Weights of a small CTC audio transcriber: adamw at rate 0.0013.
Rows from block 2 of a small CTC audio transcriber, named by matrix and row number. Rows with one number belong to one neuron. Each number is 128 + 32 x the weight over its row's rms, rounded and kept within 0 to 255. All counts start at 0. Numbers have three digits each.
After each neuron's rows are labels from the 100 clips, of 14848, where the neuron reaches its highest value: "responds to" is what is common among them. Only what is clearly more common there than usual is listed. The data: phrases spoken by 400 fixed synthetic voices.
# fc1: MLP up (model.blocks.2.mlp.fc1.weight, 1536x384), inputs 128-255
# fc2: MLP down (model.blocks.2.mlp.fc2.weight, 384x1536, transposed), outputs 128-255

fc1.165:082119197076137168090177147153068150133114180107139104119130139173117111102155138108121181146205126109104219137113127120144098153086094148096118124143171138129066039095097079096135122142094133044117105086144118126134091124098110061113118139208125143114073057127157136149156187130099146093155178173185147058152124109122134161179132194116155134123120151152120113123089085103147172154145
fc2.165:113164074170120177139151106109134183045102123169158144148153137133106124176161111077159145124183079136131112127162112063149134054076102086110071181108169127117086107112126129114138162194130102149117107211131125103149151129138108143137151059142167121079131138147123141101120142186125143104116109128140156150167150169122154129090113091120077137092124073092110161120152114143114087159123
responds to: /dʒ/; /ʌ/; text has "judge"

fc1.402:087136117154078122168190220162127086122155123043121074115131122131161094101105093163123090088096123090125156148150157196139125095115111110132114144078084156161082080147122105119160084140117127175148145161165093093136139151172124104124147156161062096141106122137145126103147138151130161120130120167144069131172125127137174121109110145129168071132053133178143133084131147085129148081138
fc2.402:049138187126088204114054082119153133146176042115074054126093102124135150131142101111087173217115092114107113094093114128151103158185121123093144154122150076147102139059075135148103123112102114165153104125170157141150101111104115100212072062134096158107117151136095137131081101094201126113103112123108115101165103137135091121071116146144131184118106110147112120163130092137134167066095
responds to: /ɝ/; /aʊ/; text has "timer"; text has "flower"

fc1.439:162120118089119128132127156101114127147151154158083164098108126103172112125155127123091127159088118100136146120107159151059137151146101129107136112161119104115090085154128130088125084166130097067112097155113128113090075111060155147124121105141106073196155153095144154084139125151139147102133160109101119113074176095100075104144077172114106090145084165114133115094089076104127112140116
fc2.439:137161100133171135146145173092145142167123101174122176165114179123134153150134163111159137172091134112062101124076078156144108112116194074069125130104119149159170169082109135159091139073141151203097117142180162127144185154185149133141096169136074120146123159142198086167125104056108084158124182191135203146165120103137156127129134153101135144131090153110130086116155112122132113132098
responds to: /ʊ/

fc1.412:176135078075144153195087150149188133135173122108115128162133100128190074134119159140099129115161156138153120120115108171071145143176153124140064129103094142141125123131172118132163168125166154131110135113136180131108190115125122141166075090106115064151136134103141158122106109150110135078153112123094137098150168050092104065104124110091161138109173103161108165104168063131142127093125
fc2.412:123186162128125164127086151098156098156133145056122125101153171072086153156108144080117101112118116137147138165147113143096090123109107143134122138110075145133108155101137072108145128111120096105173130144144080143063126180099128120099144129138094148156115163148130198113117093123159152110170144135069135133106173102179125120081154123139140119184124149090186150134138139142129098068105
responds to: /ɑ/; /oʊ/; /b/; text has "robot"

fc1.504:110157155140125146147130166154098114224055142084128074148090150176124122105186145126067095146156090154156166142199124119083088136147132134145085164123134148108087129126128089132099137087091191083125155127091085153217144148119195144148122045115135115159113152122117080095133152120095134078096102071080137081116162132131143117096142112128133139167138144189121119193074133087064138109135
fc2.504:131124181120105077174170128102095187112124114102109111146076141126076146112127206178155083168105160110136096158190113179105058149193165195178144176122074155134130145162095186102127129155086062112108097102122139135157119062199099105237153131107173140159092128142139147175073143156130102150127158189151093129141136135133156137119157118078056136166149141103152086127087148121152122129132
responds to: /p/; /aɪ/; /tʃ/; text has "child"

fc1.599:125171129127127135111121096137124115148110094130150082102066080123133153091191184159039164142141182124084105138111183133076107125116121114111089098143125168129147127169109110126094167110103154105113104120079097160165095156102116074134111128147124134207116110116172111123157179129058097133125123123152138128141157162141140131149119155162134137098121179126123141139084134114098121137099
fc2.599:104049160125164124124078142103117142128142102140130095110081120093124121108141180148131077122155110130096113112139128180095141114151141094117199166160110169123112197174180110134185131139164161135050104103167075104101061089124154144140162095091119148079137167172105183130137134125136110160132093149161144170192139139130178096173095176159132143132156121149115087049113168190114116136091
responds to: /k/; /ʊ/; text has "took"

fc1.67:131121129123109099188119121172095122153158126106118042162065159171131147115119080195164123123129101147101164175084134145180172163093143172137135181108137146141098189126137101173126083133110134134133153152144118062142132144169167170145105069132131128091086093049125073143136117134044110107152162145135181170175136134079129127156094129122163065162161144155102138062116086172179146133176
fc2.67:117140139123111155113103059072136090098139136142143131134103172114098166140127136080119170164090126106138130072049094141138158116129208089139151139122154111186093097149089087155180163104116156167110044127103138101123129067113082136079125112140110126169146136122080118129121046078143096124154116184148143118163145091077128125144133121136135168089219123137186096162105116103137174122112
responds to: /ɝ/; /i/; /tʃ/; text has "teacher"

fc1.488:084122131171171092176149156172169046177129163091088127129105118158108116221095080141112111135109174104127133143106157181136155130139117127156136137170135144106087092089089113083077140146146136103143124166182117136186255138066201169149144096095115114147127077054136123112100103156086139154137105118106124130144127135109074192104093142134140094130164121125121145105130123131108188105068
fc2.488:110099101109158131100122082144148169072154120145140168141175159071126144145099196114134108154147119183101161110200093124113122120111118099108143121164165166155107167105168079157091138099143141130159223122125134176055074158240091178162133120162072132105162167112156085126127085141134173128121115103100082138178147122096132119101143151154117144160094190156118134118143113112096103175131
responds to: /m/; /s/; /ɔ/; text has "small"

fc1.582:189135150065122132211097088112186116170098112074144125111180078081142098115143096154163148127118129125109106136073186121093176131129121108130135155114142147098122133135080124074161120160129080138119128099115065177098154156176195105122132133141126054128096110088101098142177112144196175133144110091121140133102151125049160137094083091086144143169145143189156164127122090140133109131172
fc2.582:124153094113172080174130129171107174058101096111105157174143128168136096081124094149121161165176083113187140194108133056171185101115088047131082144135157114186122121054180058164087179091103161159185110157138129146061098167068112126117178141150218152135119148099180113128114159096085104112181189111168104126156104134117112093159133130126147104135148172115108156117135091095132111146122
responds to: /ɹ/

fc1.274:126107123119080125120156089125090107101195158120118089087116169099132148219134122119134143111117093112131150122084112141126092126076093126183119148118084102094052136098102114146081140155116124153106174123180151099157136092182140123130079098087125102151119113104124156105108140131049097073164095078135200151185125148138185181085099166096130052160108126125158142141171126167170212120117
fc2.274:142085136116107122114196112121091116225173160128122110115128091182097115085129089102131122108120132064075132151082125201120100184083153203102128122123105112113092180063076102064125108114135147098165153132175103187138096151123152112126126131134091159097130137145100128101127155133169221100133196121147091108110095083147121123090089101091147150102179104141155099144131096095126182088135
responds to: /ɝ/; /ɔ/; /f/; reverberation

fc1.290:132145161103105133158161162129123106180115148090120093113112120141138150160145131179091145094153123140114118149136135135154130159158146183146181147164100115130158062072088134065163130119110166128108081155138097120114134145145136148058151166146112106128111157141108067084126176146030114146092098106160096147132118167109081150048097117148163113106113096142104134101117116150121195108115
fc2.290:116114090159124132090161111125072117149124054067113075127056128141112093096095176079081181170104197055183158100151079132108131142189097118151116115073133119106145143115086209112151141120119182153142124106119191125155122110150078131142171112134109129154127111160088138118138109180086128084066132144129119145163131158215120114142126115111131115082161121114116122105112117111154114106094
responds to: /u/; /g/; /ʊ/; /j/

fc1.395:143097113105091128150130089112168087153145154131158161143132178162158146179161134123174131091126089134133187141187213099103182123118119121122144153083082112177116160096148106062143189097160162085095125151204133151147088171077188097121157151088158148113117102104121144077161105155109077183167140094156119154117117111102112172127100135153188141147100131149143139111109088115129132057147
fc2.395:119143103142142150141126075138166127122193142139123151171134088149082127160122187111134150123166111158092138140117121123164120168088147190131148156198120157105122153075140103090144179181102139113111159122137118110140112120056055133107103161138171103124163176134136091132117108204169151097218101083097077103135080136122088130141095145136133118108131116140112175126115142169086170123161
responds to: /m/; /ɑ/; /u/; /j/

fc1.152:138108159095116181136113150183127106116160196148166149128127099129042150095088175123112054142085104186137185127140122123140127137123066153146122107176109158069109098175113083124100102150124118127143105129138142116177131150105120148096098111127070140139092139151113155151068179170088158100152125116154160118161156158130128174151081164083138099098102087086142108125072104133092136152153
fc2.152:123084138099096160134130102083125178080097103145107059124135191099147160116189145144104124139165140129104130114111168109082167198064130101104115153041169124153179178155158181171130200155151098161129184112134184122114101079130143115138149106153121144108114202076116147147170139101122099160089173169125132101138146153114142136131135121168130134078098168108134095164088117137100095097107
responds to: /ʊ/

fc1.287:170124097128142115124103160137128098135060135104117179134131153119120085103115136143104146088090130108194148095154161097071087145154151087079053120108115103134082106165100117147150125149108146193128136133103056168165127150175149102138135129151132051154076153107132109119132078082126150143125161096134121102131133105157094117138065153160143103143154206113073148098154144162126072120137
fc2.287:145140179132142143082124125109099133120122156086132156161130136088126110142071035108107060132121105097094116197140156131164126113115184193176109125153120165114081133142132074095129158103091071137142170126112133160088101140141135129114108055193172093120119129117114125137093132114135182096127153159082138165123135104136127128088102076125147157153148105129119158126136123101136100161116
responds to: /ɹ/; /ɪ/; /ŋ/; /b/

fc1.330:159157133143104141123076101145130175144121137097150028143148147160149086195177203114028084191093099121125155118166131159158134123154151144114142116106116125116107107139122152149126182105154159190150177189124164148145132121148127165133093123108104163118080112097121110151132088104138054117125130101169135123129129119093142132122117115139133094165104143138118134151141176178129118101098
fc2.330:117086098095135048107145206165088048127101073110188167156036119124077097141118141127134128155147120099143184114154140126140134123121137148128116178150082128140120134080094105107089150151104138095149129086120118051176133165107171106167096111105122125135174124123194160165107097117081091130083162107119161141141169134103153136123121136107161078109140145118113101083144135112148175171124
responds to: /ŋ/

fc1.385:141164114096146094135148086129180080134123170186097157146144089130129100122123122058144176099121142058123089152078074137132150137159103166125110142122160120088106112099081069152136136154107120112136134122126111119084137168130160136117191146113029140189135145092164069077103146172150183171182156157130183136194126116085182133120095113121150154133120126078180135144118123082152085189098
fc2.385:115131115136139125103130046087130140057136087111127155170138160103128134112129125119143149180092053149107101142025170104076127166124144173146123137112105108189139148086124114136135163137139142130150121157174156111090052130165170124167113172178225131117123170105126113077119140110063155097123106170165178117169100100169064124109099130117113142092145132156164096086131133156150130155098
responds to: /ɝ/; /ʒ/; text has "measure"; clipping

fc1.63:084133107103133144116155061136090111082188114078139072085135100138157128116119155090148146116163117131154147164112157147110115100172159131077172119142112175118093109114082101092065130152133156063106150102159137148151135146136096155083119134128161000159177111104108153115080113157068092075124141114167148150144094119148145134044063173114138087114121156171166099150152121152068140128167
fc2.63:098112098145105169155175085175132137145130091134135175155082104142137149096112045138155109096129160117094084150173151091105121148111144137128119085148128143158091178138103117134056104124159054141171174056119142101148168141113159103127183183172132101085090118138205179128165134106153156137028122144141150174158111084134154162106099129116156116113119154169119099092071176097115090103118
responds to: /ɹ/; /oʊ/; /ɪ/; /z/

fc1.249:157128123104138104153214145109161098091088193099118130189115115141105122113149162098152115149140140112128162109123178129069099117098094140113081147088119143174087163118127107079159150147141124096090088152180103167175070142063138092113141113120121131115091086094116107085072119141069159084169112101191126158162153129101105124111149204109183129135161135174126116164093134100095181178154
fc2.249:088135053127122134159098040149140127061111167148155107126115107134103142105086153144124120077127148173172114132134183120101114132112122162138141144140183079130131080072118127172108110121107142094111154155189148188178151124102147156121079099128092168097099147072173073126169115082121140109145077079177062077182117172133116126087152160127108151149123079124153164156149141166062130145125
responds to: /m/; /t/; /dʒ/; /ʌ/

fc1.66:089168155131109195144152124120134081151082185116155137178111170129157098142178172111134112175107125141130186100154125149151133109122137125138121152135083051058101119125091091106064110133162185071093131152099087181184125186067156135102096137130122140130115075136170132121091095107161192149142180091101095151170200176145115187128141157118151123151107131169141147146117104073127166152117
fc2.66:104103077145151134143152064154184197090137122097145049151125099112121106083116186145155131120076143238082070097157162199120133151156131151133125105172170186072119124096132035121158200138070087147096127169146162133151106096147120083125115163116099140120148165149127130109132086139104152090125128178178124091110137151123146092099137144099071142110130126105109112179167135120101173171165
responds to: /p/; /m/; /ʌ/; /dʒ/

fc1.342:109165159106112184150124158183130111161172193131087109126119151144135106129154133137142103136115135149144116077180141148111173150161152105147086142142103173099132137111178137101110144146103175077176158132128069091158105178133177164159195150154139141219166158115068119111169184139141192116109086078108078074098156152152160190157179193139123084125095087048113102146084105084077070032142
fc2.342:119144146144089130117091129133056168118139091158088087101118131153101107151101121218187134151062135112138099129080093162087177144161170125162118148118116150076187115128111156113144149147137108132138131143092161144118168153120079097170132117124104102131082127120155152100130066130156180188113151187129161119132088114131170167133141126071099113100124158098147098143131131149089131152160
responds to: /z/

fc1.760:090133105107110158144081162161147072151180101158177090118097130194104093145177114137104169150143120126114198092103145168143078125153130146172102139124139147127128164179087130110114102214081129130133120084150162109136123104112160166126146076151145094089100160091142169134115119141160136106144144108163097132071128050103116108135045127099126039066107146081130143125104095120143042112105
fc2.760:148118111124124114067037133130139131110138162116128133109134180150200067140163087128141141136151159180182171098107123114153150146107082139131123136097142161136061069141113087208118140100089090103155141132157099136183122130177169125144021137100152124155125125166141125132136150114071054190103123094125129181109125170147099084102160100124127117140115122148130148093109092174109056059074
responds to: /i/; fast speaker; /θ/

fc1.145:083167135110114135131115148058130117134112170182140118093096103099148130173141182127132152149175125133175123123139094086099088122136115162107084164103091128133126095076117162109184092093154179067165124112163092138112132152130123197166174102096103102109222138077176116139119076150130175172152098113128171129131107079108071132097096139089117120144099116197098119128147156055072131138131
fc2.145:109151142122084122114154159146074086139156082209132153156155116091063172083100208078106177180074093158144132137134108153120159087156154118164157112112148193129123142095115148170157103074090156136075082095077049123073104137130139110105098190146118124183100065120174138140120107141093139149164122158185123115103092161126167095180197143148161148126093145141128161155118147029146131142160
responds to: /ɝ/; /eɪ/; reverberation; text has "sailor"

fc1.543:150161169158097123101137134075170105194100112118127141087169181128167078158133150094148118115187136103096140136118156173114117147066191073078129066132093106039079116166128106104117110177109107126109130137177085189162167109125148085124066139147128139188064104136159130092175135195055163088125152108131127049129152128140131142142130129129128129103152098172131086098079121114174156086100
fc2.543:108156116152155140095138181112151157130108112121143098109089191159053114141121163062109096075125103167063142085153161147131136190159102120168128099117130065115110110081169165116197149115127098134141134118093094125152123095093123126109155076095103131146104195141085117191176143096149108128115131184132133147158154122167097091122141086094140140067247122107138145078118095110147162146120
responds to: /ɑ/; /d/; /g/; /ə/

fc1.131:116127120133023120130102094075113100091131110105132127119079139112117131091229124118068113113157178137183131198202114147127112100152169129166128144117085183100150102119135136182125119052115187113168154117173141145122109158171131106118107211096091145158121171145128105109160140156088115153145094121167166120132172147136102137143134181073078132107144124180133117144082123097091142117164
fc2.131:114087159132103157149115143078147127192131089161097162132101177131089071181124081104136067107156036162093154121141150128183141131160147162142142106103140139176187160167133111086145151187177108183084112127114173136103124142044164142042165071153044167061112126116090114193109113097100116171083131141136174177117144131087139169161108112106213181129168097095102117113095156093172037155095
responds to: /i/; text has "slowly"; /θ/

fc1.759:111131100147161139167138150120110178199135139157168061083124077165141039130160176101114158131123096079133170172172127106140133170115139160144123112161172149072102109137103081072122141167139149114146207106154139108175117162069150122134128064138075048133127087074166089073119166162100135102131112109142122122179160098151144112121058099144118108162156109082106171143092133168107118121112
fc2.759:161072107159161091159165079140103205167113157146124141129098110119157118091149165107174116111115098090114124185068169134163164101185105089165208090175131089132116162113152141165155124128097128129111155088142165162107156066146119137148138143139180156108127084135193107095106139154173126151111130139136112139131139123195097091109093125138218104144117104135082191129124167120132049174146
responds to: /dʒ/; /ɪ/; /v/; text has "village"

fc1.401:122111143139190129179132110080113144155166122135123161063090141147123094184144165038063176167128147098157124104174108198071148160093083153138072121126081155097109096119121130120161148188125145088117187172072136152174102133116115163107143141106086132161120131102092109122130182078143175101123198123129151108133117096123124156095097172150118127078086121112160143115142127114116175153118
fc2.401:092147121100134162081123057153106134145095120151092134119088148095072135119127134110158121125097137089125063118165113174128157106131169132103195129137130151152113113149156147202163153111140171168123154102156109092107157172171121116153053194170141158087126133129107138205174099128164140133127108149129136144160070183154103086134150135174139164089104166157100159180112161171106107127125
responds to: /m/; /p/; /ʌ/; /dʒ/

fc1.514:129135122107067160149144139144220095148131183136047104188080173138148140153109123160172151078084145098116161114147219156135212130087122066138075084123106146103127159159083105093077111076137109068129122108116116133124115177151133038157086166065079108145139053089114142129158155105097167114191131106163180179169101145128145136119151137096154153151126131195188151064103086156113166096159
fc2.514:057143131136139169149126135179184111105103159176083172124143132161120108098139115118112128164116113119162144127095118110147131068147094115123119125132161151125120111180090104200117141138133113074076140130187178110122165137127187103195122156164157164046160098081172069126134140127172128102068120071202118133164116140153121116180110159096110149099160082093120173101124108180135065148049
responds to: /ɑ/; /oʊ/; /b/; /ɹ/

fc1.358:143115134153074126135157098138109106120158162103071072157045138140120157127142105146130124152114069135107122106176172134126135199142172093115099162113136118084117115112109133144121068080092157121147128116127154215123138181145152153099098106116099154119138103090130124158105111102071131092159169112131186187172133171167136144070142128171128117100119189127134149149084121116186148124121
fc2.358:131138180151191096130129141085215105151132120141123202154115085129110115124130103101130134104163147165138118081083087152135137147157189149102073117080131127130148106084141159135122099112088089215143096046086165115196149048145127128142124087081106113161167113125106183152094162155144095172098090184162213163129107083158211122131146066067089146080176145138112099117165163088162130157157
responds to: /oʊ/; /l/; /d/; text has "sold"

fc1.691:171179162176106164163093171148119162172094135149178099115109112097171133178120140073108079074119104147156186159163153174106141109125144117146112121169155095059096096097125078114126095170125131173142114162089114205154186115135203176112100110110080085174154086088137113109068170138086110073131100102149100126131134141158100140133113162092102140122152123168164105181148124160173180112121
fc2.691:118097124158156087190166143160111094130096162172090115136103136135139081185184170109157123174150147170152135213154153163143089125177110115111108099131106102126124116135131113098095121135060172122113121131120149103101099103116118135128155171110101078200117122143121124155093158173177091142140072131150064100114162179075094158129171108107092157111174089101171118146128120101150193142147
responds to: /ɑ/; /d/; /b/; /j/

fc1.167:197124104181127109156103104116151126177124147121150137088133148154133122143144141136132180133111074134097114131132148069079217140132133096146082101139149140140097149156092111131188137164091091183143151152144100130088128118159157154081137111066177094168132044155157142120136210153137178185094139073103193175069202185111088133122049100109119095169071133103156130094128064157170172087115
fc2.167:070114133092117152165063186141104092132090153166128136106142101165135124135180213100145033067169145122187124161095096131157086197101114115073176120124148092126134136119173119111091147131143166126142067177146159124188081158109090157091050163109140167104099182148172081115112102094088096107182151101145082156175130095188102147104111126115110121124105092124111142156146128179036114149155
responds to: /i/; /z/; /p/; text has "please"

fc1.405:155146070076104101128214159112104145141120149136117059111115154132122068139148138101146145182146096084103149141142207115126193138088137137128130126075156113133123090140098137089138196111159147104151114117058187187114109160119182170145143113140102068193122143129155090086145146124086115087129115066141133098097174128105168143171103130127134108084181198134153123150120149136131117110087
fc2.405:123178097113108084106153190100092103126076094113097154145167101101101126134156127155105108135068130091151113177158179097136190091187100115146159097145158130140136133150083132177076101141138146166127164149099099131117158137145145140129128089137117110123133088119171112141131093146143137089113113108098103096158096136102158121150131122163148089143024135124137156152145163174114057169157
responds to: /i/; /n/; /d/; /z/

fc1.643:127114047111155148153100126087150103207157151201123118159099180153151066082145146188201083085100166136119131143113121124139154135131188108147081163118103184087123106131139104132130105155135144130106161214165135070178141142165132178109115107100121032147189086124107149143126139092104146068138167112138118113119157145137101105105089109097059101158146149170119142123130152116171103137079
fc2.643:112144061128131141147065170086187111125176139133111109138097139123150120123110106158089156136086132114135128104117138146138128106106123120142138043165157123070195127159160153094110111158093104165134169156083187128142142155143099142105078055126155136143203103141115132179122098142172101096080087170113051096146088167149081162118086088066131113115102101105121157064132200179114145155154
responds to: /ɝ/; /ð/; /ɹ/; /b/

fc1.319:149133120151145124108167170181129109154092152106157176172157114093118130124138141146151122078123121140104151106133089112107086134139117102112129096146113181120103131095156116104107109242152117116071150170132133088175117127119146061143144101092104126099176101153115148158105113159130163138151105096132177185162122075126160188100152184150146128196105167177156166149131130161129153190158
fc2.319:117110160128045115116116065113090083111142107148148122145111117113100149115101118115142096179168090167090159153114103112133112088113170110146131179115202108140082194131151134195109132161109121124106088128111100131181110102131194106120140136188175090085119152118189136102101124130135143122151142161205120169144107065134106145105149156128092154162162153133095127154186144126150167152101
responds to: /dʒ/; /tʃ/; thin (high-pass)

fc1.393:127115115086109143130094147108132110146130147112128142117082160104156070159128229147129178131114105114101106098110133121148164188111125080148105082136073158077137106181081137187124145187107164133103118122090126206111160183116149095181108131092112115153105160060154142182144099125166152150129113152081165172122156146142176103123089147105074131105111097159156132094102103115134133082164
fc2.393:127129190111121085219135141081186164169117079128126163158072105121143130171101126154152085157121081170142124108137130128165090127156138113154127161186119147150188129159109129112078122079081130154168156124141126073124137095128073152106163090124117074134205132164157172088130048130148134182141143136141142166094140126120156159102136140107129127122167139149102091082117120132154159132128
responds to: /oʊ/; reverberation

fc1.697:139161113122118099168094119112096128087078107142124167116085090177088151212149124113123090061147109097171161147179130149087169096152133134127113084044094186133109071119161086124109149161162198074139114167154190055134112116129094155097166126025166087115159089122110154131146096167101134170131111096223105135156116119139161126072087150147125128120172149224109091113112185140153172126139
fc2.697:098122119104099055102181096130085115166129184135125087121112093132078149146097082142150108135100176111080150131167170181111060144148193146141122116114123145105166192131152074094094079193117147125132135096159170136147168089121139108076179109149125130121107154155173157082101106070154135124146190132165141148138104115179139179110144095089175071186170195091132082146131177170119167132149
responds to: /i/; /g/; text has "green"; text has "cleaned"

fc1.558:198167069107068180194139153131213135124108153106123114100142144137074127124107155128126111176153102145177130095160107095115123114114102088111117130156129134119107076157078134135165190153089155120151115103175137177141119174079183144134122162135108085151131055127129100127148168173098161128073104096097126155100125143132104122098082190144198123122123185135096130148042119135128126157199
fc2.558:166166147172146143139133127115108166155133103149076128151137125211131141107118107101084071141102074108161106160109186104112158156095199144126123110085103087109133178152132085102129165156148184129107137148149080083082133067141116050093155110134101157237139072117106092147126134091105167076149177153108083082144092101142111134154131103134139138158119142147055162146154137064160119160135
responds to: /ɹ/; /i/; /p/; text has "repeat"

fc1.192:080130138116114168140112164164141153139116129062149132171168151094151151162149121145141089136135148198164149166139170124154070180124074140152121129093127177116133069151096143135126128110134118102152126165181091133143171148202141138140164070110072130135141084168135142116087125094071062104177131117151152155180153118182127125085200174097152117113176134134084153088127136141134147128120
fc2.192:084151153138125131123130135145116066110138134100107153112140106096146157122147146152103128125161129125086050095106129164121129157115178166142129142095103133140153130158095208128102119139110223172095115192136121182102108123095203126145161112078073099144125186118110087128151092067134115155180155131114108135108124099215115134155128133165153169185119088135112152143102093108112122085082
responds to: /ɹ/; /n/; /eɪ/; /dʒ/

fc1.193:087108175087141170148141085115144104106121175133112139144135188133152056126103147099138102141132113117116167153169149146100136148114080093144105151106085130150114076125141121096157101097133126070133183151105128159159154149080113136149155203139120158111129120109053086085151139143106133112151132140151126036157178112125123156133137179144099098090027183157121150103128107086099104135155
fc2.193:128095160109081144109133105127131179112149156096098140114152135117117114114142130120089121118077109159046105054154115134123138098106083093085099086185091158084139077111142128083158154137132134091133150093145146146104129158125175088155053158186126153092082198140112085114103150116175154115103119166087121133158103137123180105127150113125113166076116098108094175146169118183122205231140
responds to: /m/; /ə/; /ɑ/; text has "market"

fc1.446:179138106091109158185156134129098164129079190208133162164117176111142081094117183110127120127193106131090138181122199088096119091106122130155100133081107104137117144134092110121148149077095124181183089125092115113100116117146193147112138084164113105123180077064146090139129116126100090166075157096157137152091144117091111092081070120055125105112101181175106130101099208096175095130061
fc2.446:171129159086182138101155133185116131128136140071114097141164167109113155108144102120125114128124111141122147181143107089139126158191066172096158123099162132157174157127109077167106108121112081157092132142116176191058117146144149130086112101142146077164102149101142113128106102127125103125152146088139184110097079077090138094182115144188120083146045122100124156144155191117114052123113
responds to: /z/; /d/; /i/; text has "needs"

fc1.179:100162105168152101155081149138155046088111156133177120086138114124133142148147156087109109158130102142098176141141160185096129183136203079129078103150110114118086086141123162079107193143137110118090101154171115196128138148067181158131117107127159138171044165106133120093122130172077191090137117097152103085160170166171158159059134156144113122150124127128115130114111190119127172093096
fc2.179:138147122157119152080136135154180140108166140148075107095151108153142112111150149067125162102118151156132105166134168156119110178145163064136096039130126108132103133153140124085126082091094132142138171147117168189153147117058152133094110134105121153156108134172155098184126085182194125121120128124073118095149104086119147175115169061104106172115168055139188165131170121138096151099127
responds to: /ɑ/; /ɹ/; /m/; /ə/

fc1.630:178134147110174129190050107118173104066177087076198096153101134125082110145139160121111148151106146144148158109104123171109093171058164124155117158171122136107175122116119081120177126103144183100109103149145120129153073172097108165141145103060060099151156076112124126124118172165134125091136147120097101129119137128175129171069079124120120057138139146152123145128118155098122099077099
fc2.630:165167167186177137087128185075115126149162130131134153191139135110104153142111123126141143140072128098103091100142148098081155102100157127126159071137147118116150137114180164085143148144104137156156167085076045112158193153169129196050103090077082113179186082162119088138109119152132163149100148119110058151117110085152125123052143145090121122145094089104147148101147151119161153131139
responds to: /ɝ/; /ð/; /b/; /ʌ/

fc1.546:103164155123156190130138116119117053121128174140137123133159100194084146156130142162163134093137104129114187141149191190098136144096097135171106082143077104134111112100119098086146091117155181068156068177060089169124055181122145198155081116111129106101132129107138199182130113115095089203118147135124135120071196167159161170145131119122131096099117133110112099146166169127162147153110
fc2.546:056095131156171144117066169106085152147137124149119159146197056097076131114123117106112107143136073118094155128167167113113134198173059157130135086174130149103142126141132130066107125115128161074170139118121149114142113158127037189132113164117107131111151146157163061151118136150091120147143109105119115153124151129193147103171081195115183155162071153147098122160138091202119042104167
responds to: /k/; /s/; /ɪ/; text has "six"

fc1.608:145128125132105095126078123070159097142118137102204122080128094085131129159169168085144067146137141150165151178151185056080070128116177135126111153137179165121105062132145126154111114144120135094159123152173081152161105130186122103104143123092121085094100140109145156157091150145147151153194098124116125140089150160174158091088108136152122148173103099105056124094095130150138184070114
fc2.608:176124082132035111160131138126097139111129076067113188148114087142142134153124165080098133122156110091144114097180143092147153070128099116093132115116114126163087142156185112097140060121168138122163135135107067132128147147112112184122144114102148109177084097150155084126148138131159086109067126118098160087063159190116138134147127100125181113097106140065100107093127129108126148152075
responds to: /ŋ/; /dʒ/; /θ/; text has "orange"

fc1.498:119129118103125194170097163111152121177140137122143105098120138128154129157124139150108100108103179117174154132101141167095125099091163127135125175079090177134122091152100125099119078118100115111148171112175102116134118112111177115091098129091123074128168127117110114127140081119140070087135163102169136150102100091117077107117127161143124117187135142198130113133156143143130119152150
fc2.498:162159145101168108129203153114134102190169215143143165098103122147114091171150079121120103097088147121140165132121127215166091142072094122118111101167072140130109131149083099177100064105139159107165172112077120158136126158143128185077132141117117123153115146100181085118150060144070155090119148198183101124187031145101141189104117060122137120118137120186161157137124096109093118135202
responds to: /u/; /θ/; text has "threw"; text has "two"

fc1.331:122096140130095141146094139168127123139128162153069100072115071190032153150157115120111086127127143134143102150163177152127103125146145147133125077132056154134144115110110131093149139127134149175189119128173099160123083143117121124110090166156168117045074149117185084167112124152117138161127152130173175169162155201131120095104071110158153121124137096148063112103133081179088155173167
fc2.331:110147137161150167099158084059108057119089075141132158131128147159137132115098114107084108154142117110125137107105108058139131114139126150145173191158127135151112095096129143086122101117102162116113142082145091092113130101156149122066122129111147173103153136102159144121163111171107120145125120121120151071114164068199127119071121141128112116095147139143111134116072141008150136073066
responds to: /ɹ/; /u/; /θ/; text has "threw"

fc1.340:139074104120151174211158138156149123196107137142186051136108170140202101146160182098084137197103113137120118137199171119092102140100084107101068175143169152135120092110177072085111120142122116062126183097115116143170135101144153154086132131121118178123138091080158140169129195143143166114137120096138105098150176082139111087121075127146127085188112113101091143131062083104057108182159
fc2.340:072139118124100086077115120140103161134167183108165132091072109129102139129161136129189141150124131072095138128108124173144093144175173179130099141147138105115080143079151147057092154205123080129128143086144119172121169060127088127164087128129076166173167116191157117119098172161110151184124119174165117094097138100174143199094132127072125115125150116116099152141129151158122151152146
responds to: /dʒ/; /n/; /ɹ/; /ɔ/